A small image captioner, trained from scratch: decoder norm rmsnorm.
Rows from block 2 of the image encoder of a small image captioner, named by matrix and row number. Rows with one number belong to one neuron. Each number is 500 + 50 x the weight over its row's rms, rounded and kept within 0 to 999. All counts start at 0. Numbers have three digits each.
After each neuron's rows are labels from the 100 images, of 14976, where the neuron reaches its highest value: "top examples" is what is common among them; "patch colour" is the nearest of a few named colours to the mean colour under the peak. Only what is clearly more common there than usual is listed. The data: rendered roads seen from a driver's seat, with toy cars, trees and houses. In brackets: how many of the 100.
# fc1: MLP up (encoder.blocks.2.mlp.fc1.weight, 512x128), inputs 0-127
# fc2: MLP down (encoder.blocks.2.mlp.fc2.weight, 128x512, transposed), outputs 0-127

fc1.15:543392491522533403515491567466512488558503487492500509458486497478514507485555420514488502475452527504501394503548526492437459539464527519451584516466522508463509545620424557571483455496443499505479409442483557572476530482486675457518542490536578535543562513453511442505591479504517486414571511436414512388457670580509564451481455487482501422451500483550547496589514527507477451480481
fc2.15:492449452459456575530518473486455519445451492574524440436578466542485409473485648537437567420472449531488573468456562534499514569444516523451409581476456484480562575534526461509438535510522567527442517517482582463560494452575458547429559460438469484489501424519612538527489539449519436489428453497438515526558482396587547474540533589487515539531457512506491487499345502531482533535541
top examples: double yellow line (77)
patch colour: brown (81)

fc1.393:516496522515542482502519549515512505433554444453419532472474429466520624538545423465490504449452573448433430516499539536481465600488502514423532626482507542545473433447494523498480489556421502431402455488526480531474531559552409526514484444410514519530491425492494474511682514487504465560530450474605520527554496438513516487511510499510463459494528485383548601504543471393558564588503
fc2.393:452481521497550527454402592410534428544495517450494419432424480377500572542573502561549527416520520524497494541513513465459548490469495533547465482567563542437499487539448506506485492475503446364446471469590503493518477545628450432436461544565460516520483506475496501559487500488544497457474561465525400438595556571504476506528535487485520546450547518605585494409560503439476395565483
top examples: dusk (84)
patch colour: brown (76)

fc1.404:486499532476469400525415573490411474471471516527551529423477544536446525547530511546509525494523588449407451607366508649433494516507458433485498603379493492531436534645463480468478565467445475511468533429479586536565468447494562434494516474529522525429511504532489529542504508515567482528501501481528496481600604494466462558477516502449473555540503498458485564583454504493542526428492
fc2.404:481577410423451532521435524529411586474502478441467513603460487531554439424497425482488520516508520523492479511497457443518536461511560504506509500517498445532544546478551478521448561470529534488594563478486483530491579493463519467542424505506396417435383581553531525483478450509540458539434385519517412545518529507434480458610577506616478513576586465498454412470464552513564596459548
top examples: double yellow line (56)
patch colour: brown (74)

fc1.450:489493429506512514414466491422497486518458542569544461531587463523576463534494478530373473533514599495475434445451509515552513494495452480529557466470522409526508561517445485509433478494524546560462559512495486514497487424590469546424508499604470510442402530480438526529484629522582507421442487532536459465585526496536440486530467408552470502643564552450538427571432468478537420454568
fc2.450:434527522473553394530475392477497457556545460522555491462496537439517472518423432538581537582513510574416487542550486548497489470491438450511513514427547459528473526415540522561519559486519548573490547545471445486471491481630504478531534466463540522509554574506414361499369494453538470493505518505542576461540514486563419504629545567489439396503486534591464504483453492515452462493419
top examples: sandy verge (69)
patch colour: grey (68)

fc1.24:436486493444555500425532405508524514416573457489539509496546469514518507456498515548518409471537478521467445529595432503592463460487502611490499515494508459544479512439490534484514408453568625555499573521409510487561531494546459502472514490515478503427405593542372456551509526520547536498496499472593450546530442390472581535459460499522541449632521473371527573473534514503492564506519
fc2.24:456519520495427482437440477512542465441582521415538406528499484527398585411441458467483466522534465556435470595503586503443574578514490468466564596524459476494497498445449508570542544529496393510482581401485422473473569505538542452484470576566560513590464505550508496411459446563461513424496587569544545541498446471430478570459510548491529435472511432585526526452481516484515488467557
top examples: snowy verge (98)
patch colour: grey (90)

fc1.395:521424538535504454431531478502446466535513574711431599479456470535485492507529482502410469541517419474478484543507556454512541548533542481466609463449493475495486460534551441472450438462515565571522512608455527489522422583457466429531509578509535484397462489503430449446506611471479523507449452572495499461510552457518562582531490538500553468574470475521521467501538423610486445492526
fc2.395:491554465457568520540425500480516466533460482485469429590441473427545483611434507544471496453431579590502470482576396520463475507522483461438469503549501544452559503544437550532498512524497483462452512605483453574489490426612443473493472510547490597516485519491471336587471489484554468502524559477465444566458585507532429440521479462526562544514529480487477552505458681500505515473535
top examples: dusk (92)
patch colour: brown (68)

fc1.59:483468536377500584492595513382483451516475540535545627611514517477529414546528554468357516577518562399515436453490515513561522457437632552499584477501546430481536517575475514463540523494469554456494447482517445510516527567493467507525476464593444462452535515464485442456541508480523524529481502421477482502564508586440545490524557486504427495498505538489549450517563523448474578406533
fc2.59:528500505480538440509390524557464525516463549455507606535491597480518519553457447432393450517475431547478472548597484450476490538393488530485561362538598529409529467563495610555508492448565507468486492575457493445524506430529488501529489508464526564481469539466506402566415464539559468483512509520412475615459602435507442502490525523563477596555482499457471471459533537522532460529477
top examples: truck (87)
patch colour: brown (62)

fc1.73:580529507458542456446470542464494515473457531559441512509628361569435452540467474527371459568434555501521451503487547512510562458378392569551538496510602442550443490473512583449486455431467421562570491545445535518551497530496472492507525487466528434482548537505469523583513488477511452525413504533578442434607502430519514451488529504495490526592512488456496473564429551533490537549454
fc2.73:507516575562461473471484407489441496518618510468539445465482455538522507497469487491513446469551582451551516433484449473468472559546587533607516571562499497519466515466477452499428509425538508490420520495571481457525523412523458430457513561413533520457465534569465460487441539435501392498572451530499406545565426515479458470642450461580576521535480497577459474538475605538564548412531
top examples: snowy verge (87)
patch colour: grey (50); pink (26)

fc1.240:557561463423471526524529622494523411468467593532537500471609433517535559522498388571470545461498500480415481480530461606513465603462550520536671507463482474468414482527503509479466486434550569517434423553451486580418450467467501518520529463501575486533550420473523505438506460498494386560523524513470504507596487428522474523489479509472448549508526480453493578519564433485532430489460
fc2.240:511519417467558427575519530459489351512445503489494576497511498464425580475506451465479544443567469423527552393500467515493552556502531493473510501451426488500469513533497503457485502575612450541444458546546552513640397438558495537431496514479532481520539466455583531508553448597489503597609508507538463462503580601571556546409448467467505475509430468521538447508519472489526484509431
top examples: dusk (65)
patch colour: brown (61)

fc1.46:640464512455449465498504551549470518458508528558386497386460507477455572519608549452505486482466486535458567537546517489469608515440455414511531498527441506506480562452476472442477456519531478587479394488504545520489533504529621495483536463560545519460564448478535459437458433519488484549491470404609506447505550462571534553458557520467491417510365481444513556503541450532495555602478
fc2.46:519564550517599621492434419447502430503525484503580467518568501462597493528532512509537487492544575492501535518501472489488487448511455414448516428468502562510495442465512458446484469429455465528563453533474472465570409495581472622585643446480533525515480454509575453548466478456528508516400461392495536536519554562524454443439501503528494537531418579575578529536507553436508432566457
top examples: lamp (70)
patch colour: pink (31)

fc1.412:459437511488557408516600509527499432550546481558486534454461394477456476523454489549452546478550551472453514538439594518475418626483538536461479555465416529523471569540403534459471524508444564493456457445511470580493516489536510485502557527439493437450510511444410527438595525428496452440546546530532539498653500467539608455507528439475495418537499527514549604528494425420489489465471
fc2.412:522476479513519425522548504519545485497446472531495520568543408500388482591526600538514470413482490455446576505535510520445506465509527535499496500453493515487420516552500438533563552438456518496435520389425518552503465441520464510470504521557444441456512454458465605406581464452486489511450570488486567533614485477578602500515582391459605434482462577439554592541490522539424452506479
top examples: vehicles: two (76)
patch colour: black (41)

fc1.292:476466457474470445582492507473426458473482451530545619438477506534498425428489430593434598585492540475492457451465536533487431503514518527480592487451547505526447543668479493483536433551394499469537583454474486524553507404474532512452489521463469479510551576527526567565483570520595472526625529432482459487521580498465585455540534515470485530469460437520487524543461460495417561443459
fc2.292:532434440486448586479537559473499493442516491515528555441507526541459512493583459454517530499444487516460430480476598508503451538489568567479556473449517479460532514535508470538559428464466419423516434301491498589527523488465528446515511532547505522523472445466491746522550516477520483471502497510550489501487516507424637505423488532448491456543542500441559579539509519490499497463455
top examples: double yellow line (92)
patch colour: brown (93)

fc1.505:467537508384474436424596471458599562533472447473526509542487465490554537559540527502520408574423467458434366615493501464549560508428566523452560511538514462549522504521516517569549531457526479492529427536436541548485572595587490469508442474587498417474481501473439405433602461493499447562553431509488427496498541592486485473547477505527498480517439473485541524440488518459542477587547
fc2.505:442511532543498419622495524557509464415475428390589479495482579433436555475535493569553546485484563487464548529478470531456450530588453496481385499419472545465546487470449506559514598487470536414527528493507478506463515512496507496492462507472451522529599507524600623438554532482580523454505496454473480576469441519494499443542520422414483492505572500475545473484537493440522556560336
top examples: dusk (87); barrel (66)
patch colour: brown (80)

fc1.61:536480544497464380534501474472474447395539515510534520458465429560471540474578499484516461475459520495414459496477531538510459484512543517527469548489540529483451588484404499475543444518421517557429493444489510557534468498513518459431578493462497556485588567522516533564485585438667563540480444474583515451501597516408583446415500535536413499529379488561520495566419494434550548489549
fc2.61:412497513537530421570458468436472564541528553440461420526549485446483547522472559480472536448540482513542497504511370567484485500493483559557424515562498575451444413537469520517452507537568483483504481573546552471479514413435533454426465409444568521460589531516512302485507489492462553525487511542466523549445538491538379547601417554473548548525559484544484469505569467553504506517465
top examples: car (84)
patch colour: brown (81)

fc1.4:536588508438590432475519445501547523457576460481543509521492440517538567511500431531530458515511582457473419449541542490496581473556466465410442552463547505519484519435537526521425507492394507513482498557494582532490549461594488435495595479451492575433473542499455467518602550491506447420449453485605522492518492516534509499339481481476469373511383519467565567542499489468551531579468
fc2.4:504549484598467441517529555489550545477531538470523493454476641482380582562494516527486423515471532550491506526528373457517416528458442518472438480539485600441458518504358616571462493528543497476445489545508476485444492392509532520516464489503589518508620503435507402529510411509520483524527554531463538488418493490471510556452457539458445489472513502459556517565556508446584465477420
top examples: pine (61)
patch colour: grey (72)

fc1.277:576526556501471422448540502488448528453432510540449554534501517550494488516571454541497507627532490443535493517457524500493564444383499613508447512507531484608503561461494533515447459412482556530564501509454498456613557598428444584499442548502489451512472492492471489453533501397497437522431352407489422421533470432442536504561525490500471575521448495546563446526483432501472538557512
fc2.277:498495487477515468566405436496465557522533464472469448440564425436506428438469559540511518511571542501475585579543552375429524468500446515535390581631474411530453499485522519438480530496522473469459489461550506353516490532530582441492565519536427532388462468558536546507455474555517549460409542521556454479464473484523480567541510541510493520565523531478451465554492595595445497508535
top examples: dusk (70)
patch colour: brown (72)

fc1.281:528440505609611498478564584521489421516499485537450472528528510497540493536547500455473480439532501423481500512543496488450471544497480521507582558452445496472480522544460490634517620504511560470545486404521497506430486453427516464452541522523546497598405484470553456495572485511509540355518505527453538434436502511489582522516476413518544444431538511576541362535546413516523377481507
fc2.281:494484512560477678455539551489514399385479554585491497526570503501444493500585604419445510467501476481595538445473464530460557471397501569510395519525536508442537452479491468473549436529501505449495445464589579522521495584518433526454475538442432518485519395460574575503466502498484491528424454509573480541637472482475557458496524486445535537515510516484525436503485433491459516546544
top examples: truck (91)
patch colour: grey (64)

fc1.93:518579506489553456525466610466545457511465544510583491418477457592558526497513556528522505540494449503433509508556409483556479525519536486540484482510430411537409548464437469492456450383554514597412518516488546530397501378520609527523590549529590525469563534533475466506492544440501444437586582517408458469518549453521460542409494515422518460464464534509465530524515539473517403482507
fc2.93:516378456580503513588536572531433480501518512501488532469493491422603527501674539419548501434488440468488541560471544436494530497437441447433483488491512511448635532555456488441452510464561487524545367498549577500513407561459508546463561473581467502449509456534558503467496513512467483539473433480543518458427484526565604487500451541509522509546466548550575468470456444487477584553524
top examples: lamp (64)
patch colour: grey (66)

fc1.180:527435435548528492513513499521495516491543408463513486452574485565422417473518541472553388552550498513503471510557518538591470566455466536506520563527484409505435563528499602513592540438519533544526538445362508540480516417532542411516541478522519600448420618441407495529472501481515433453505511501515431442538540505483472508465429491540467502591510545412547508549447600556440506479569
fc2.180:479477414425525455527426451439553413469480524487550457507480435459524498485526410608470496594583552489510458564613507545494521504610489552562530557615398407506433543510484551491472485479557507582541500493495521503470569461542486375485421540507501514429537527483497382425484425458525450498558499454545482472533520461548448553580517543488508467486511527520483566419471404551490540518526
top examples: sandy verge (60)
patch colour: grey (52)

fc1.51:532461510539540460545475489460476447452577535499471480488496449471471580490551540470453488398504539466407481562461491569448494623549497463468447573478467542533448571540437479495502561525499495543507539446540552519485424476573607466414598446466507528432595407529507451522532483505503554518458476468610523474553628523552609512424467427556424421492475496471535480592509544470530564497562
fc2.51:424601561509517526457424590515482515516502513503520430438470480491529518441520455581542478534579523473510535557455458508531529456384406517514507611540480485486473469456472482467499507504492454450587512437537475495486451543466559382511512494545432501441445401480541571538483425497559431528395564563547420428641385441475441533508501566462458495590575492503507457467532473492511538491527
top examples: vehicles: two (67)
patch colour: brown (76)

fc1.431:509465489411443488378551551526491469491499502535468496520508420515545491449547482547466438510349570537442493468451539530502497490497450498488610518492505445521457480547491536574524481526440525437487447441471462657397495425534519439501482507564623500611530465511498532530570596386472484490486499518480479516611569540466453456477520452491522525471473475555591485545450570473548457565545
fc2.431:519479502537499512546458582542453492560548455509469449504447502483591479546557543549532511461439463514402591540421469487476497546536495420433441535438374542470580505439493460542423554478497542539445453535499544441404486583601445589516517504549510514556518459568586460529455485478483454452474480475524551473497589394499553485534574566517485434519495512620503587504433585467495491569559
top examples: truck (96); vehicles: two (70)
patch colour: grey (58)

fc1.136:574567546398483558483498549509509520540481535547469472477489536559486391583550441593413530523493487483462529574515489587468478476482490420488508532487470495497525518485570481517386533377435561506475471511411497478445607502484587471483528498538540398571499490509457514467514474427530485455336490454484511549449431518449444554578520606424438524540522555520500552479479510556508402481485
fc2.136:445471524515590432495539495562449422508526562447540431519528452534420502469495428422491472487646488450609540465499491470507534477388444521531504445520453503511392521459477470483507519444499468533583480447645499482408557500476560530520490510469543538495532501470505422473571480505468526500497491586515549520527524501505459592458529449532530476464398437543571510582536354495607539492457
top examples: tree (72)
patch colour: grey (53)

fc1.321:444402462445536517469461567550438509488521538531534502531525450575517438482526504570521450505502521500472495428501563541538465452467523484480475472497414400455488455434498414483456371358515525501478557535447527567553459448626567597526476534475526474440479563467571512529560603525499495438465454459474556582618462542514482465540448550522469527568494577424611483480499508535516453533465
fc2.321:520540478564448466406613448524504465448520437539459548418427505464473532469509481443536581493485456593583573446585535573453493505542478459527569547547516452445585514460456575446508478600518432525518392551552479468470506502472597456525492467595470518510555483506554491419546447514525525424575518567531399466483420519525497532518495538510451510430599423514459485487488401424476526463484
top examples: snowy verge (61)
patch colour: pink (40); white (26)

fc1.142:475484526451503491551514540470417420517512513517473610464499507526562466497488469555404575497515510437492431565329521473470543498507563492516607492397500489536492528661495515480464553522492487457560475483510459490481478445422532449378559542502492466501516486525574552475538500499597437454556525479456412454488580556480611533493511481482486462522561444543497547632514455508524534427469
fc2.142:518453424402510588525518521488474485444546527548594506560558441524483457525589477481465512446466490517477448506526578444546487503459598548443554507447470451472531460555541499419549451478556471494490423404470473580506510519466470468552538552490456496483447519454471656502554489446594497486458496540535453513542539460484602509396444522463498440626479544403612596511509543529437515486530
top examples: vehicles: two (67)
patch colour: brown (73)

fc1.212:573561468443480509505588511524553478551442452514541493560527515507410492625476455558478505522408526535500512502535540525628503425429472515469523449484520435439422562517554464428481546528474468546545481527460434520429450532538508495620509526436540561574498563401509517610500460440465461449378545503529571508505403571498492575438555468449468497512415559463516546531471434486465490555461
fc2.212:523647473486528513479466592515435586396600499455525428509523467555448414478539577419509455480469551544488530454472486501525492403442574519410461551612469483524453454427489492562521484524502430464526550514521541488595479454439481463526482448504484534433424542481496529611463465440513569516501420517557387469519551531596475539474501530497502454534558501450490499481480588494522527466606
top examples: tree (61)
patch colour: grey (51)

fc1.198:521542472507569486484550594478510522461518457502478545490603436461441460474507477504505532516495579457475465418461405481490552503484555462426496548483484572644487436459549570601546498524460536409434478589465483576465443477483496466512592367566552482512549423501525490488563421521477513422459451507478511563484487586405555524430438513478435532470529481418519444521551603503542484562509
fc2.198:487475470421455505496508379472566492527504571455498427489565578516454568644467583512510473543478504540432483487526482477436496439561501519468488494482476441479508485514526587563563457499523498489450529574437502536512538361525499577471394541588582433519468540492451436515519532555490540499503492479462539594407431564532479465520483492560608584455475500520414560414461409469511510470448
top examples: car (97)
patch colour: grey (56)

fc1.468:465481504502579454444448594415435507531448530579473480525549534565511464535560489469408467488441538473490448443435443487504542422461475407516569481486491414543540546570472395547458557520442494490467551544507530526490477471483495505529484451580573483556471465442518530465538436496521504461422531555448459517566560572487402570521558504438399522589596549521520447556398520492631495481558
fc2.468:447500479464476404506444418541514480461542526455505453493531529487465558578412463467548524503531491554399430487535569513448573494471462520528547606455516452585491522450480483618558562546527432572533573492538454556475582479462502563525486485530478493604473433507453506486481445523510486389442529549461537575610407532503472398534533499548526444472492504592473399431450437513499472442444
top examples: snowy verge (81); bends left (71)
patch colour: grey (71)

fc1.6:522469519483474566499507456392450465522590513516498508461537447534446418403605392491487462520509458497508522489487478471527442532498596467467507540517416549451485461572495493461560400468479490475478593440472475537506513596536471467413462526501514578383516551486542507481483622506542517519540466463616483503508496545460424501559508571501344523520475532499566606444524551577513482435529
fc2.6:521410506550439458440555493626519462497526558493515509489510501477424538456463459511436502494562444481486426480472579439494511539456464477443577562515513511498536513443452489551485494576470504511528559413559492472531541458496501499548545584410522567525440567537513568421395549563478468475567464526405580603508423381447536457478538512515563491496476478618552467438482391451588532488512
top examples: sandy verge (67); vehicles: zero (36)
patch colour: brown (61)

fc1.218:570550524442485531499528463433570519477439498482518528475527503499525550529574410521500532530501465453456382576548393485493501446497489477507652504399527458559436530581528488532548584447506524488479499455445526548496614541495475457396433478597599428538487508498500393450533472465490480572540506475556441471487461514454476626492581466417522459522446499516487566465548446478579472529482
fc2.218:569568561568529507471482468524536372379556529447500494445464489478447634544476438514546489498575544552562572487535440534388459541500509550551474529584536461375436445500474560483544504439481469468479473532518515556502484487498528454390412450459536542501548459470530516516548469517539457491578471526551435436568521468544488532476454335517436597461520536477514530520503519518543449502494
top examples: pine (85)
patch colour: grey (67)

fc1.91:557442549583476531477550569540467467455569496543434485551516506479526538571536539474436460395504516440481498526546559523456522563487483498435613495459474501482507514535519468559520608522492520486601428444517511518476444451479456388458655469547512512550447418456520442528491480521506501414401477513557505475507497543517615538483486390577500410469525485530565390561528414505474465505551
fc2.91:541505550599500593457527572499454491520494460616480492469549453467442452453516539466468519442517452522509522465441485521419574427390431511555446564588609564442512454506482442487486482558515502506441464510553484477491440614488541425534518516475415554500541499468508543541432494462515461545405471532579491503536441482456591475542591541448417507584539514538568377465467431466488530526557
top examples: truck (91)
patch colour: grey (67)

fc1.452:545432535469444520539544624529410480456521504512512514465412457549497518588503577572496544435484564426450483535451566643362472557531457478512611548492457475515464529541456553479448551470423547480493373439489487505540496424488480401478546496493446499489466453525424505515548537531565512488542572508504427488614537532485509487466485453508545527485522440538478551600517414488445523511533
fc2.452:514465513501576511491516530502537439507504511568577518500507455539528489459503458500529462490398482480416464505443553465544486440477581520445555546434505424485511504532522488472536495484500442529439504403422565607509484559479531532534517581479460470422499486449474702533553482402529434502472485494539512453568500476565653407499479483444477390552431596492575556510474505520537451462533
top examples: double yellow line (52)
patch colour: brown (77)

fc1.264:511498494530532515466509546472476529456467553514584490550491526545448518542574578464486404490491454394470424491460403589560518554497528533528557549543490400554462558472507534468480457477550527606440463440467476468530482409522505528588492549591568621557395559467509435530493443533506438555472487490498434497456406575474554551478369483489450518533487498461532446474386467531498457483560
fc2.264:425471464501482512489420451552579490470421482417578505554515410449479485352485506514403531509580445461495452524580588511496465533555578505430528465479511413546460563446451553468552488496544499557486555462491521460495556522615490416502542619540572487578468565495464456458483478517461501442540530444538539602566545443494536574446532447514573473515442482492459559428466457523448507463495
top examples: sandy verge (99)
patch colour: grey (67)

fc1.237:516432535363503415512509520527477485523464549502539500474417370532461543599497498538546481532419503453471422479524563524536490514488522547444547530512487421466408495467525540492507435497392551529464438474486457535563455468552538525549486577509488650423519586500470502577562541453512487508522532511512535469539583553507480484360430380443502518499388468453536509507465508488433505550531
fc2.237:521542469473535489579539515417438510469484535542551477499553464495494509535511510430433566522477514439549492440535494414551528444448589620444474446530360496523444508497515517545519417583519596486497470556557604534487572477449454472533442463487533495566514508469481509493570476452436472620481428526495526391398483520461529646484584448428514522497466513488534402509464484501569462515511
top examples: tree (75)
patch colour: grey (57)

fc1.325:556471552564407502416554490512548482504507578512410508475502474487532501514524417560461518481407484561486483523550504458449541536460505522531513457448506478529494535512419563592533529462470613481555414521500467549389580586532445574462508495500505490542471392552450476452479482399516412440471417488470549517615612515442473401522605466584529496502497495526527479575542520462486462550557
fc2.325:478617559476523520481470512586429412565427448506467516501484469445561467495504485518500564503587525424613586527558433630572559471464449456518518509570472470486544437462473500350464464513502516537585411498553551480492430500484534462481523448523474519523494446539601489550443462484556451555498512446558448489526427563471478535521557486483477546502574477577423483408512464454409532521526
top examples: dusk (84)
patch colour: brown (74)

fc1.122:511516538442578472518466547484520509502411558565503504532439496584502463570516482571547525560453561499516540463415575500395493440471485489546498533499561453487526546585454470500447604505444505480464483494472594530496491490453610445465443528497561422603526481452532474476509491469492461478500532538408489359472514534562462507510466459393437564461415541574499435580359523530531423492517
fc2.122:510438539472470491492479484508439519416654533481547430469524443465516530472447454411515478520527509458440427538537653479464539568447493488497588546512507462441478484470472444583478477543493355517536562413539478498488576585501459500546545552492460540443413477527517547468427474543474481488463551511582584551569435451493524482512538575499545428463514437593517535499523510457489561418576
top examples: snowy verge (77)
patch colour: grey (73)

fc1.334:544556464489485541532499484473486439524496531506476461551517421495510476495486481432363509458553517500505515420474549535605516516491539473500508511454488519494424599457502481528497582523488552523422503460535450546383458460587364426542538546438478637528508543448506517538459611460500473473389403520530575519528525469469487606489507414470470507560471545501583549567371485489525509479501
fc2.334:472527493580409478440522547526491589464561530466495559458491474424349494446582516550523482514495507538401476474508510536462464505543469505482487531537636542461460483491466547550575501495467557418483541499499469416504492463447496523465506479565514571505449498517437593476487535484456547526536462512507479481588413560642418359588550489544500479491531521503510483384552467455505501582428
top examples: truck (92)
patch colour: grey (69)

fc1.106:466527541380456516451548552521516475437579467569471537561511394611603379455506552482458465540482559470426491475457594524521523487454537514504534533520414453486477469462534454579556521374461557432504537482500517524537490457550440452480468550549483449431456575489552476470581624464529502391464494521507495491579470587478502538534552438457499516527511479533578470503498475443534424455555
fc2.106:422554500527531568590493520435501466442475429455487508382520493450430466579475509559569518527499490495509611549510459462472477519477518542539437464463520508438474399539534594514495490437526578438478457596574445404518554578582481535488600516473506485516549467567626562467603466444519528475506483513391447543483446462563432474546516470461537488473480516514422487466541594493480434544498
top examples: truck (94)
patch colour: black (31)

fc1.511:565565503425550423532554542532539441491510468524507466479506378623466370474478548480540432603500442521439521484545519533529482556476544563509420521554397435489451556458510473596555520405487530572467521473364536615536478511506529536533512553490497543418470541466456454493528555462485495460543533504477546424523546501537425451494520431468533410528479559516548527459390471507486469498505
fc2.511:462450357472543535607465443477432485453421498466539519512617534436508469458585468529561507579563529539505518537567495441519493467445531568467435411511520448481527481593571485516434472443651544521556460553478605410501554600412496494541533470492477460487463528464511499450479521516506488554499481455495530460439541429525488546540490514438461515564460524498524486468509400589465590512486
top examples: snowy verge (91)
patch colour: grey (51); white (27)

fc1.243:543520463471555533494559519460470555443470469486594497536585463636487480489528495473525425592495544429521419448514517472556508489400557582533522519511494412477513533445477571454574459427484593531537469493409605508469530522513524475598453484510490505501495591458505470480555440495509386544550447522504421387434500471398533478488474523483389509487390487499562497524445577512534517471542
fc2.243:505519413475511532528441508565516507487494433534574548488476523496462496476420535507449495480566534537487566563530590576480442512536450493415542490475445426451546541491491445558498560509517450526518538460423488509568413457427572351548547476499502473451435443435424556491486429553485503449485536493489543602578416462666408505561484473494558466532559508433503493478477535500490618476545
top examples: truck (84)
patch colour: brown (71)

fc1.74:517476567516551521505508488442535364438449510522555575522495537474560555574548452526447487528498525448451421513510481540487419538467465547442550494452580537527464599602380496459505519582442462514507433469469514558505510532455458487444577428477524495582488442386471466578450457527598494578523515389569500487517544452460551538453519498397484505498439505511522617546504497416498559510507
fc2.74:568488511423562429473592346511483440531503479541458530453478477444479462542426485554456475425502470577551563474561505487475456568560543447449547548528550472462462539502485578455465524469561488530505565560531469544606526420574543518492537546453515542476541553481520383480425463519523482483570421464450451580544526386504507571486501437534486548467487552493415506571403533569520425470537
top examples: pine (94)
patch colour: green (49)

fc1.114:468501461497578428495502495544520521534562567453469484547515454538524452477518454634541419492486522527483470427557565498505528428544520482442489485517484427464519483504445489609406505378500560466563544534467556550482412483514585490527517542513523551456498563465443417513552583510501524400506489487436500528567536590488427411462438458574517450593465522517610455519469535544501351532491
fc2.114:518506462458538416536640397586490516475430496472458535438486537439458511542471479538605483490459536593582539430589502548454464495496495522545498523570515505399502499523468650493525479550585513490449456582554513535559442425434618518482483503481515479465574465489512450531517413499476521495558447502428484431516491511566430511543451450522403533524523482441525407569494498492516459507418
top examples: pine (79)
patch colour: pink (28)